{"model": "image classifier", "dataset": "small charts drawn from random numbers", "train_examples": 203450, "image_size": 48, "crop_scale_min": 1, "horizontal_flip": false, "translate": 0.12, "targets": ["kind", "trend", "items"], "num_classes": [14, 5, 6], "arch": "vit", "norm": "layernorm", "norm_position": "pre", "activation": "relu", "mlp_ratio": 4, "head_dim": 64, "fused_qkv": false, "bias": "none", "qk_norm": true, "parallel_block": false, "inner_norm": true, "kv_group_size": 2, "patch_size": [8, 8], "conv_stem": false, "layers": 14, "width": 256, "positions": "sincos", "pooling": "mean", "loss": "cross_entropy", "init": "xavier_uniform", "residual_init": "none", "optimizer": "soap", "beta2": 0.99, "lr": 0.0013, "beta1": 0.9, "shampoo_beta": 0.99, "eps": 1e-08, "precondition_frequency": 32, "max_precond_dim": 1024, "one_sided": false, "adamw_lr_other_params": 0.00075, "grad_clip": 3.0, "steps": 7200, "batch_size": 128, "epochs": 4.5, "lr_schedule": "cosine", "final_lr_fraction": 0, "warmup_steps": 1440, "weight_decay": 0.05, "adamw_weight_decay_other_params": 0.01}
Rows from block 5 of a small image classifier, named by matrix and row number. Rows with one number belong to one neuron. Each number is 128 + 32 x the weight over its row's rms, rounded and kept within 0 to 255. All counts start at 0. Numbers have three digits each.
After each neuron's rows are labels from the 100 images, of 14976, where the neuron reaches its highest value: "patch colour" is the nearest of a few named colours to the mean colour under the peak. Only what is clearly more common there than usual is listed. The data: small charts drawn from random numbers. In brackets: how many of the 100.
# fc1: MLP up (model.blocks.5.mlp.fc1.weight, 1024x256), inputs 0-127
# fc2: MLP down (model.blocks.5.mlp.fc2.weight, 256x1024, transposed), outputs 0-127

fc1.387:099102134122115122149143154086169162102158181128161166096174052135149161150138127118086081161115217123132162125098112114086152165164098132134102135084083139133127098119139128097121106140157132117115104165142124175120105108176168085127108104143160141116141130124075145110118157119187095131132122110163135074144066130107059153106105152058136071080163147125110179103133163129163157113084
fc2.387:144103122135121152091169069094157178096126191134132135159124144112153118156146159169107149166155151150110134153186084090098138151161158132050121164125096131143118098133137178146142143089087154120128070076181093127113160123042063130139121135134165133113107136119144079140093103118079145138081118124074139125094096114142106115112096072131111144081162072159134148169146117140080155150076
patch colour: brown (47)

fc1.737:144092138137103137132153163054145104074136162110129088131090197127115067104138141126097120169114082133105142179052175133114086175169178094120180139119126105114152127142117193135153143138139117109142146061160137158069139127120085124151163110193140128143159115114170135053156108127120180160119135081114133120159094143138193176133179185115089164131177121173112132128096104078127180074166
fc2.737:120105201159117190112129092110069152117149098124118114169131057143206117123181157102118077153144123115124099093159125104217144060156113141131137129188136158119153121110167111079065163113169113131109113058132107053167100160165043153119142107065127101116134091120102167154113093140099115125155106164165176084093132194096142121116135119121129166139156132115088068142141143060122126170090
patch colour: red (31)

fc1.269:180121126089148085115158140162071163135177076099108134074167127131093072094104095149120125060111136090124127106115114127131158079105070155145105111142127175133138076116150070068083127142133127121109110121096067118099102196073099158154099137135124123133168208140067107079170167092112111157147134125119161115186174111087206092155107124124113126095137144183095125137115113158099118071061
fc2.269:112158158138189108130109143120143135041133155150158131121105101154151184087155112142124054134098141132142108158155104073068117113073139137183076166092132124139119183176167188137159093137153173079162188166132138137136099110149149124138150134045173128077136086163150154134109112168138120074118164093143134101092159152111104110125114071110121107117154127170127084140121117096086191194150
patch colour: pink (52)

fc1.410:159097155083066149159149168093171116079134172197134119076128090123142079125103155188137194162154083129158117153155132121151092113096132151095098144126129124171165150130124171125160172147168166178135097204062138069119078114117124150142113100091147143117085113096139037105117142124108140097166104138162170108123126093116074147157134144170196165131145093086119139057143182124099131157154
fc2.410:123099052131145123102108093074133127101104080100140150122081152142111152084122126065193111092120121211126113132101104139137152088153100098167124143124110106104056079122123103129177074120105083151109121131166100137146129163186155106118148169195108139160118161176108133111168054102158097156106182160125109116160096161141192120110148095062216125104114072178133090170131068163185125059149
patch colour: grey (28)

fc1.6:132180103203117137081152068056076127129160137185167095146176101057125175173108101114124080098156116164155090133144146159107107142102134132141162212113163187151136152177105150186117142095093125113181117132180171072164097135132121134153113083088101139150156174075151115080151167137112168145174138146141151165169152120132133123137115063112110107073102151042160100115125100114158087105155
fc2.6:165134143146113119138149122196134102125120139133083138169114108150197125106119185178104139089065152125137142095146128169147174146142134195122196141185079092077141110096116140114129169135127157102098096158094098056105153188106044070089132179086121111158079103192148091157099103097099130157089101141175119117091159112134153114134154127143102171159203150117154157113123101084117175154177
patch colour: grey (34)

fc1.523:090136113097141145147094166132172173111135106130080133121126129011121132108130113122170142184088129174183127069125119151174115130208168137141091104141104133124136108145130190152137157177118117154106134125101101126156105172138096121138185127085146100117081146172145158104168104102214110161159145128119145156190138056076138098144099165099108090155195113141143122054142190116123129061102
fc2.523:137148131141116147121172114061094125184169186139167163131169156118030166114078120120109154112144147089157157153100113130090133126128096139096117080068137114127113128072142109126159124114144136144120156100153094150186165087070135132148093112145130110110158147141128110098039104113123089161114173066105097077109124130170077146162098100148164195119081193143133123120165104066114074177163
patch colour: brown (41); black (40)

fc1.88:174149144120090182122142163185141139124053136125154090129111115075113127148140177139174110130193165135182146146073137146094108139162129203127091143079193111122095192181173157162130153127126125091138168171133163128101112120199160101156077113169107152134132073106130133085062120131093058132170156142119110133173096122127145099086134113145127129150122100116072180121089146095209178099138
fc2.88:082057177165128085129190127106114066205109157175130122157107143119099143122054111162196161143120145131145117132114082102154151151125141113097138098207166188120131116145101115093154113125178109127123140140128160061127156139105108091087149136103117133086163193137146081143176218152141106140141134109157131108087111139080113161130117119143103212130128148167174097108146102171100069076130
patch colour: grey (50)

fc1.592:129111139165066156083145137123133154117145140111122100113140065187175171186136120184128085087168175100144131130117125142074104157139080149119109161215152167121077115060114139134142079097075131122163185132118169131112101142149120129101132143121157157126118166124150106118079134144129105181075114161125127145126129159088101169166181114137150166138136120103083134113147172054207139148131
fc2.592:042100147123176107139143110118165098193157149120157146130140129118154064080105110133061165179107071137078153171148145111140149083079157126153163116071093073137120134164131081128131148114134137183134080105183112172116135169118165117142113119120162080091123128157155119090160138107136135094129137125130100131163119099182153085081182129118061072119110156161163159167133082147139143128076
patch colour: brown (45); black (39)

fc1.50:106150143130145119164166123114130108177072141125152136096170150177192144124197129145104154081101164141080140164155149117164130136131129109157167115180106134116155111171077105150181094139144134137120132064103127097099080132129102188120148070091149088169140187179122128144156081173141139083124083111105175106132127120126136100182072112132157092119102133132131088096174131152108084098172
fc2.50:141115118131115185153056190136094118095106151100156128193090156143094084110145111121096097093155074149156140087146135179062109095143125136163155120122113185128113128062171114108130123133173112072095114153176088121121137137148138036119124098118119097140151110154088130111074141112119180112100108153093098104117172131112077224093113131176133173097084123136129158116117114126161135112113
patch colour: black (52); brown (35)

fc1.22:146153149152138089140075132142097109115187104106124144117172122156153132118123201094096133083129118174118104116083120116159188107166134121088109078099167155081162139135181130137126079132182154120080118135111140132146104095178144131053137086199144091153178147111097091154132117116139128109160127119151137108069149120177155116164153159150052141087136136172102155168137151164099114123154
fc2.22:134069105110108138137135068186112145048091131157151074122161119134112145152155049150123116136094155046196091114118192111129089118112145147129145137119115124188173116131092158154162150118128134129078140122122128068118097120177149142141135125073105184094125117119119148146146137091156134106116177167141166155173102149075139119164174070163191126124082145110099136063133081103098165170075
patch colour: white (71)

fc1.440:180142158096148142144147131113135158112135099124130125105133154147147104157136100075088128167126157108119071131149149110110111138138093094073140095103139109157135111099148102149140157102214105177111096126157123121155169188184156156118094119071128166115070106126180086134103153122148101080104121147188127120157201136158123059115186125108148146115152149097087187093095180113090168152089
fc2.440:104088095147141111111123128073133100091118129138120106152169145162130139098171098112142132099134174080142145167086119138128141151065193142130062144136132099143157140126142140095095083172124132073101198116178115154049149128164148082127084111111138151110129083153131159195143094117080203155122136151105107172093153079088125201092094115090138161120170147181166107170110097134160117116143
patch colour: purple (33)

fc1.609:112133110142090171117083158128154125113143100141083145130137112090098165085116128152156095091139159125148180168120102095164069147122116121074125120136103118123208071122152081113149154116171112096199114112153138132128144112154105174167114143180103152122100140132143204146147107143088054105123100196143116125155192136113135104131124113063157108086072083167084063127143085040157150106072
fc2.609:158112172083134115124133129162103129169166168191143081076101142152156114199095158131181149131125134126135147084163128107092185155158133076190153143075153102159130146091096157087096142138116120204070124138102149127156105116127099089092150105065130130177113117119132128086083092185172086096144158124122126109174107099153095087149130156159150140152169105144127185105107129088157122129165
patch colour: brown (52)

fc1.433:119121093155109084046127104151086157109130178121132107132134040078094132112077170075103115103155144090137136105169089149165139197084149121116169152146126151114129110138133170157175144139148167131166123138100091173114140136132128066152135131173104142061161106139199152131144086116086101095110132146089170097104095166115116153122123141111101142100154148128150095141132068138140102124140
fc2.433:120130097101232116161078126109114063127073132171074091094100192161096103137125131074123115156116151132152109107122178127104114063103144136167147131152184132129157112154130131089136139079138084106105123086107137115107128117090123141116113072116114107169101132094099122155102141160165172216149084122166096062158115204110115091086152141179124110059072137132116119160091163132135166102084
patch colour: white (67)

fc1.547:132110158120132088107164145172098128177155158134204159180158127142146123144156107115089144123110166240136139114082138171123176086104092126103124112118144113152126126135130061159173152159139118145138159140134139104164162129167085146083168099132161141128062045089151149135168157135159115130113100124089120145123155121179119059186128059150095116111123087179117164163082131125150163122142
fc2.547:144179133130154159113089081110142133100167102125091174156141161185146157094157107123166156110165107079119134128103156109107095162096128096102101126153188112090085100177047135107103078132135162098168117122106056109116126123070160133157070119182101115135111206171132147137116118148087135088161060143097060156140142098087153164138120134106115069129143155082098069122103144098077156142162
patch colour: purple (30)

fc1.705:157136066141110058201129134149112114060116193161082148030064105127132114141130152149182163133037185092159140158122142147148131179123138097152156133133156127128085159107222129156160205123209111118130078142110103096134078116133126143075157129123164165134140124147158087133146201133099117115147148050134142121082108155144140206155101175135122117175142138172100103150136167167119080107145
fc2.705:107046156080144145093149085078099073148089101099171133174177120151181128110138131081082098135150110131092161095152151133120144087057145139069132087145116105145181074122092114131160104086049185124128145200136120101146112138180145149144126172088044126130124173108127127129105104085134167108087099201078129129080122072091127107059137049172129117164139115085131148131110056127094137171098
patch colour: pink (58); grey (29)

fc1.54:132101157087141083144126131158130095125135142169102143105126146120188163109134066140226181131161153110150164089172115106125131091141105171108117065200111129085062196175134069151095126117166064127141105148093114063135085188163099194117134134112110171148107116170135131096144102139113112133216141100112121107090100121154138068155117136123125152118103145106129109134136152168092079087148
fc2.54:085102131110160104162169130135137113140171182155114108121089119096074160100085093103126128163113129146161192166107164125177088127135121130102126154113123106134119129093094148086111103213140148135126127157132129119149173116079128161157165144126101169131123165112157155155200142060170121095142129075162095159084198108121093052163160153082112147082177122097123145141152094104135143132151
patch colour: brown (41); grey (39)

fc1.476:166127093151159121103148179138121082091093118148150082142201109143134140141126095171155133101118137097131168094094151071099145131126167127102184139093097115188111129127090146124130165096160113127151168125203106151157145159142125131091202158114116135148104131154171175131146094126128143072160126047132115188094113145144130130161122107146105097149083119062107157160095126134111035125129
fc2.476:099141166091047123185075110093176153101151096100154138164115120181148158120104160046116127099123094105086096143197124142146094136111102181133095174106122126135136159144128174094116134109152176129101080155127176098094088112124139150149113142111165107096127124086065080110126090115060133137109120155124138105152106141122145165129112128154131135117162132139141105076144136086078150083075
patch colour: white (86)

fc1.678:170084149132115174125145121139129086146116106146128150135172123140106144162158110117137077105153105081152173207196128137194099141095171098112117141233138143096148161173142139098119116142148052133107093081100174128153172119141134103117139109120150098143102103167171117107143096163124171083135127087190160138084093142111138104099130129108089137068142174107103084120112148135117138177120
fc2.678:104122144182156113127115080126111059082084070132109180158159132188154101112114113092109145194110138159110108063136131112113106114124121145171170126149101099128099122094126124135139119174152150071113125101148100138095094162076124134193134151129150146106112130119140128128084148109128093121194123079056099076091170145193121181131100167144152148172093128110101168129076124101108116103117
patch colour: purple (27)

fc1.70:117169112142093101123085111107184081120079124107127183136120155108169167132147139160126160174152143081048089096105118122140122076206184139081115156112118180152101157079108183172081148114153169193129088109144052144140153137118099183109105120166149073087114112125175070123115110126137072123143058145135134152098123156153120167130109122132114110072125107121073170080175121174154167105139
fc2.70:103111080065158143154173136132116206115176176141094079092125144172125097082127171097103171107157103126112160142084190120063135176082092130181193152132128132142172057115151112154134147176125111157106157139110137152131152155159165148117090067122137163241093160081109186107133166139127127124104129106099109164099137113125117079082134119088079119176146100188134162158137136110160151102071
patch colour: black (33); brown (29)

fc1.574:165135063126089108139149181116110098169184156134185108138105135186156155116121143128147109189090132078160145058133177193115127199104161184154121083075147140153152117117116105150151180173063146108166115092154114114109129093072110171111126116107149155141151157136119057180107135078164095095095181127136142179139124144071154138120097121140110125107096140074194138143105106126158074103192
fc2.574:146125189101122106170133147136105107088118080147116103080122098084162110139139123093082149136079120088129126118114177131116093107139153128140102137113113161169139055138196110129161160129131109096158137185137133107113165164151108094142161156149109096131173091107138093168140083121130089072116078116205176150091128175113180156168156134138132093093155112122162116095163105110129123121070
patch colour: pink (69)

fc1.295:108102093150163113136101143166137155161118125106148111122109141132116053109045119130121141107145121133127153095085120154040110193035114100082116148116123158112208135131069047187170129159226117104137109126126116125114188161121104177067100121199124179107112177116161133127150090097143154083106107089083115126148092091140143115199134128092145196136099127101136137101044167103077100159115
fc2.295:169125167156109132096133170109098158123093185127153157106124111137117161152187164114169135058160135108151144110142165140200203126159153173068076184100187158118084129131194147126108176128038174078097140087113165149120135076128143103150174095075120161128145147150105127161118140172080140141114141120099121134142143077132093148108147170149135041140122142114086149187148127182141184129164
patch colour: purple (28)

fc1.428:175140110130134149127126098143063186103169112096130077180153104121086121143148150161129137137123108095141102145101183067207098109120125148127144148108156106096163102141141128161113130133173148124089118138099140123145070109098101155149124149088079143139119096068164096137211169130119149181189137148106115127093120130140167108140122073149081093233102122123112176172128101095158088141134
fc2.428:103091134184176118123136157185180084175106208118090163109122156122127153105082092090059071105130112178171157107143066145058120109150102086119175147102104142071190130092109123129087148153120119098090149136140161086167095149185126109124152129148113198116147139104127115114092108147095079062111126135182100143160097034151094088111172135116139168072147128154111109074160101142061171173133
patch colour: pink (54)

fc1.298:145163117110169110172161145143094145120083103175071134136118142144143138136081135126132101113166179091140136180085132150140128152147157184142150128089137115122113127126140135170152114125208111136134136130107092134160172081120140159146171077092055133102131149163132145193117131064152130102137062117142115117139082193166123140107141156126085178074069160137130101139161128099151105107103
fc2.298:088127158116094100102087112127096153071160142116167083133159083156143108154052126092164107150101114148109127154140192072142114186123156110133109095162126108152076149183113061157141089103078109130143107100100008097112119143200182130091132131146144141119137148097112158104174215153151173112112127073112102105206095112132134118152105169153162088201157133111101155184112137069102178179082
patch colour: purple (35)

fc1.35:063101081114102135121181175099132120131099095087107109174138114132140172109095098153122102137124130111116092105164058121101107186066137205137149086128149168159096160135215093098163158131067114121106094097081118194175112129097135151125137201106097088155150204084190121150094084137125117104089097090110141073213094120116150101132075100133182023153138120140140103131107150183081122083134
fc2.35:137149130161092150127112148142101173171169181140133138136086209075105099119144201142152129148163137124168151180068162143092161102171142088141070155151107108124161109048110116143105208117167126174138204132206107131119138196179106168149143072134142120059123080121065135101128150175120130142118157131090139156065172181160105133116148145137075127127141161171198119085137148135120121084134
patch colour: black (60)

fc1.733:070161183081135124153115114077113098102072110138087173130119137124146120113137114119116129146139133131097088144167140079150155151132173114127111124134112167162120111106151121183081155121127141147102136147167123216150111099175182126072176073100176175179076093170130153171150185071088147141143146130103107166149097069081108092100159123136103159100124161068145101115145099169112095163123
fc2.733:168127119071182143117129162097134158082134109104102095095142148169101159099120186146144137121125093078156108108121107143121082154143128113117109076140170125145163158161174146085146093113155055106163135099145143133147141201108085085134079090081077171130176182142145108071128125166125111096072102111075102153184179197164129146178126175144143082132088181131170182095128132158056118112091
patch colour: cyan (52)

fc1.327:173139105131114151166099168196141110140134057105147106129131122175146101103118165054083108114161092122157117134136087155119106101122109184166133167124119141097132142109089148149074130078094110096109129116136139111176131146153086111122146153104113099082127123137139058141070105105173146128197116107153122100172115112120111163089144215135150158191170139102106108153111165135152182096134
fc2.327:047126171125123138147128064100110113184057149136183136143069135052155110112116100163134129086127098117172152139117186132075162146136144110154197113138141120131152110105148105178194126178150113129119100167137080133075091070155075145087101131113157154115154162103106170123154138150094099098074152164129103191098133167129130134130161119116182096066162201153158095126120123131101102130168
patch colour: brown (28)

fc1.190:093142122126089106115096101084161106100137169131170123099136132099093116139134096147121099115094141079035122107099153124077147073209181183083117146101157144095127110083124144176068109127181097094162130114151086132097139136157126148080113118071153153119147160145132151103112108141142111054116105057171161100127107165072129080131086060122085151132154139144122181112162133114130167101159
fc2.190:128092122166089210186144126138162116127111161126122137111101176135091158149128165163123152088141161173124104127149107120114122140094128137142171133140144126114105108129071126115151121107071155106157165129072115098128184074138129122097128157176140110154156142149155133150106123114128193200116065170184071168157086158065089125092148134088193114108126104144089108104100077097145094131074
patch colour: white (87)

fc1.150:075137100120089192070170098109136157142112142087053159097144131140133124161144125130074144148071099159160191152105233131159164172094091156153080114114085142135114108105164095171107173115139146166094080119131125097114104175174071143105212137123099127152136099195155158092111134126171087192160144132123080102104074114124140100151101157110116152110156148154153195065177087135074131151150
fc2.150:138102145143144119161120089115144077134101157121117068143140124122141100136040080082084123086121166125153162161147044061169052132152179138114181155136097100107120126188046090174153073165123090091169147167145157121108201152111129180126177179103180134152169076085136112119095142114148129169188064105114126171160102101137124140068148154124128091088163121149129128131130114099136158130129
patch colour: purple (39)

fc1.254:072165030212136121132154178183107094104118113143127101103118136187151146126155097083150130141132052118134115112098099117162157136163148169152196141145144115018108098096186129080150149179155146098135163122167190110081109111118127150121169089163095144138187096110086175141153153184088129112119105116100087177147125172176137112069119085123086087103129130163155116133119113148113090169150
fc2.254:124143125078117112116110127078110187125158134126107134179159119075121189132106170154136131128157174153158129124136165127138115142100124134133125147161140128147174108100143147121124129139104099128152105114081107111110078153143122126133055171189136181193072114076125134153167121064116167184153164178109184049152038155091108120138204134133178131100051140107151165135138117175142139060178
patch colour: grey (44)

fc1.416:128104173047170185118162152100179211136197112091162202108124081133092138126103128119123117131152129146164164081112117165143142165072099129137111152151157143150141090169182136083161154167107084104163128083128104176133096113104165161153103091132159179138172141114173122146117097119126145161054162122149085094151135087145068098113074080131099164170114111098126183110135105188162121124102
fc2.416:183119122101070129119150075162099088076121106192187055198116076152128166124152136143130097129091138110104178145149174137090135128154125137158141109131108074150157191065093079171063146108114163099093091137167131070096125119056112153117094173107140127095178165166101129146112125123139118131122180160082143107075122110142120142126129099095128088060081146165140092157160104080132179115153
patch colour: brown (51)

fc1.264:088162113097117145109136131077120144098114108120111100065145156118159162089107082082138067135156178122114100104121117083173100084152185073122087110153132161126096157201151158128127184155058096133102145128152058082093080112105091176077137107168109197054115178086131138163156119094071151131105112131131117144132169108170171174112171140073133180145087110048117129125088111093140118111163
fc2.264:185061149108061158135083126091120098106197153110091174141095113153183089150114123166105177067113156126103137126207124150152143190160074149118156175154094081144102119159081148169107143093150170191158133169156161114109146149123112112169185114072143116214136058159154165142149130149164127117155092155086114158089100193072124131175152119097135070132127100156144107143150135149078097169170
patch colour: grey (32)

fc1.598:084133132117078151181151162148084143148139111102130144085116105132124208106170130057115143114159090103146079125132158079151084106108089174074156102103188124132125089161103146123093188188145168164138123107152123116158050197099076166143125110100124145118151158119091142172085086165084148121086149113133163136101120118114142182184176133124077128131178081143188106125106085119139119108131
fc2.598:146187160176156100120174107147147153129129140140139056131176114061156074130131137086103128068175120166148141120158154114061157086169142144195165116119108147172081186130176107117154099124153098130137104159116118068152162098164138112169064141140126103134070128138173135125116115136169185197156162140107144119195119151132144119109128145048166159150037141147062108061160146105086150115100
patch colour: pink (44); grey (32)

fc1.185:108199136087066138108099137100126144150156130119124166147141113113161127152130149114115094138156140136111150189069149128162152192177098129168126122082146139172140121120117076168103049124115055141140121134138170116072152098158172118156108102157076140154149141124121089173122208172041108122141113050123134152185121158077156095070123088096156105154137082134100098125151112085118121149152
fc2.185:161095127121159166128184144116178110125136132165172163114061074179115161053143098123180165159126126112097101132147088112093160101171093129095088098113140130061106098168183195162100121133099108136096138128114184098183131107138120153133138125067090151072120097090123083171097069118170123119135123131064149127091089156138137155157100102148066157124199114106135160117133144072148160089082
patch colour: grey (29)

fc1.308:155169152085128132169135097119136147100113125073167051105166145120114113156140116081123153080091100122147061096101136107182114079187148217104167119132145109080096126109129133117138157131071091104118099173083125161087090183134063152169137157184120136152084140140067114154090146112118128087105160090149136114131144099113111147171137121125120139088082127136121158131164184083151060080143
fc2.308:156115147142163122135131088179165089153111095108101146126132158123072152121175122123093097109180106143153156167136129048082166111104088080115087162139046141140115112150087104141119124146164144121142150149099095127179068113163145072129151137086092160118144098157204074161139137127116141155125105151126154095107131130101125155051076181103079165158191110130146132189150087093090157117115
patch colour: grey (30)

fc1.439:083130134170077145097180089172162193155114113127180152146121148193180185145163043116092165130095075127120145152178098132112163153074105117121120152087232091084092121131128133131121151184166104125129140127044158142134176102054131127120069091151113116128081085116084074056157116129173145149173156143129116134110176170150111151172116073170136121077130091119117131107119103107132106128150
fc2.439:161119142083130107153099094087144078155075103144107108090121098114063148121181136153145065111095141176080128127056140135175143076164184100116129123157082103195141124141147143166119098078127118161075095172193141104124153166184105091181178148065165128141168091088164117168058152125152096130045087107093146131098092086115116151120134087136074149138101160123133090156144171153115098101135
patch colour: pink (71)

fc1.80:169177121151162141135121086093166139098134145133121195156175111111181097131116145205138101114088060122174157107134118129163124060159089196087140151159169148131191143124073159069082108134088132098101136084158169119130154165169133157160130127177074138120065093138125124131089103088167072101162130153127114169139069154142135120073121107063091113134114086156148109151125135130097081109019
fc2.80:127153120136111128077147183121076085152118148176107114123119141137133126086119070080163090133088159148163112140179104195088112145156143077171103100098162148166058056160105096161155089066139120204154120110148156158121090100108103087088146159081137164085159129135126132096172134089062132178083130108162126161107147140118077073203093107153087091099193210093153134043096138156106130164120
patch colour: black (42)

fc1.352:107145121097117130104093120181096113117158108106138154149162065115174137135178106200199179157154169127145100175125114119160121107111096146076141153119162120132140206136237133088185148117183142032159132081095110146146133135148146162117120158091147106118103183172107174164085126126164189122182159114184123135127085120122120105066134122110113100107125108147077131126070136159135092099135
fc2.352:129073096083145126151145135132165132178121067155083123146146064115069133047051177071106071126056106129102132103198128205071094114114166098147125101154131104147096129141145165192097130143138144151113127120093176120079113137078162111188078083164140162149132100125097111115077109074105145117118108185146190117181101148174140174150101130122165120157131154181124139115122114143132103210135
patch colour: white (88)

fc1.221:082105153157086120116211115140112147094145064069128089129153176093174097069128070107132073155085136148137080087108148051103148064091086139080113150082112131147109132101098051167136061132116152124139188121173149153146128124105120158090109113158225101135162111111175161077084118069116161143134142165086115156132093128110093137121148163084156077141112170186119158137093157105113147152157
fc2.221:140139125101178143076095065100123068167153173133135131166095114112136151161086102116124177110129104145129161119141093166158118154127118200159118173142152128101185129148096167114177159101109138101119070090114147085131130116137136092106167115115083147193111129141105139175175157126173143143096175124160138140103184117150133110140112125120056114129075091101092078105103104137087091129132
patch colour: pink (45); grey (32)

fc1.394:081162088121105110085088188130145083134130180114090133082149127201156121119113116137140150178132184135073188095114092159137162139128121158103118125186168124151085087075067102105119147145139138180032179109152048106120119122074082124105087187118158083174136118109109106150097121115143094147136123137124135129123129168043111149067065103115183126210127065152166107211130106116131144153107
fc2.394:153159146106145113128088116112111150118086111133111119105123107150124085149111182205147111118150125106122048153153134097136082148159132162150141146129147139156139071143219123152126111144092028128143132137082137143147108118136107122112100147089070129089159200157182133151138169089084160071169125110085145162139027119197125121115202116146075097064148184118066185058088132112088183113128
patch colour: pink (46); grey (28)

fc1.83:134157145168098145095159102148171084142077141134136142120141135173140129155102152133171125123104108119128079145111121070157134102057089068129077049137199121125170143090144073166120138134112144176194119137171140114100103129136152223123062129086148169094080132154114099144150081209095143118145063110153053164155103178103126061100110085103066152124068108122153142094150135129095147077168
fc2.83:129104133112052082139114074095109188106097096159123137173107125127160107117144053118066125171090113122109138133121121086092113175138130108050198173120087102159065060141093081076165168089136048084064192126184172120077178149093169087135153085156081079106162126077155146181124131107133127083123185124123115089090097135078141160147081156113153073127161118109085146139145116153106171158189
patch colour: green (35)

fc1.605:197094124139097150145107114070133227115101105116097107176145115095102109128129095146131066140131151164102113105110114168124048131152130117125114139149121153142179140098077146113153134102153183117113128065170128116136169118140163097092141167075118151132080149174128108132160117095138113090104150187093090080106130111069145092207089131132124171085152153221072124101099130117082101157163
fc2.605:100107113159132171124124104120109107073142165194130137132176119137091112115183105134166145092150064075096162124213165086121158134123151091169139084139124143111141123155177110160132117159163113099149103173100151167103082113134089126091121128144155147143125168152185122131068121189159127152110134114119177167175121198119085164076127088157153131133175104083189164158111160148149147120149
patch colour: white (70)

fc1.239:139023107093117134135152097061179107174143141141167072155078167181140168128162081167168125087142163129189118190152095135146179150175175118120172149175133178122100111092151139131158136158131106066149134152159127111106140098101164108071131127148144115102117136134105176057167141080102098142113120113194118140176105110152150134163128175079120097140118076167155058108059121083041125138145
fc2.239:080161085142171121156118116153095164077130078115081151098134109076114083088186142111077111153130087137119123064165089151079095070140114147184114175127133094093162168142134158125153099102141222157136203128094147108142091147121126108160184116134142188110140151122189090139122110167136189156133110129092145146072126158140113137060126167106140130123097131084128192179194153148114140097083
patch colour: black (81)

fc1.664:098125111123127117169080179094104198173074081115158088090140161143177098121114135131145140099142110131181215113108115179069122117143175113127155126172201162084181147138141102115111118066126110089149142122129052112152148138088115093112121074174176137180125165152204112168138134137097135147141107075178130078108126152107156145143085133154176101148158149142161109217143108119068112132103
fc2.664:123184152091153121145162124162157003096080128158124119132103086103061118093139129150089158126091126097097069184116124120159165087132125130088122112154058101146088127142100157162105142199115128138160089148097169140088176133119166119142105165074126122068145123108098098123146119152154139154099106126104126132131133137182074098118128101073113172197139123101123159093125131107160113143154
patch colour: white (77)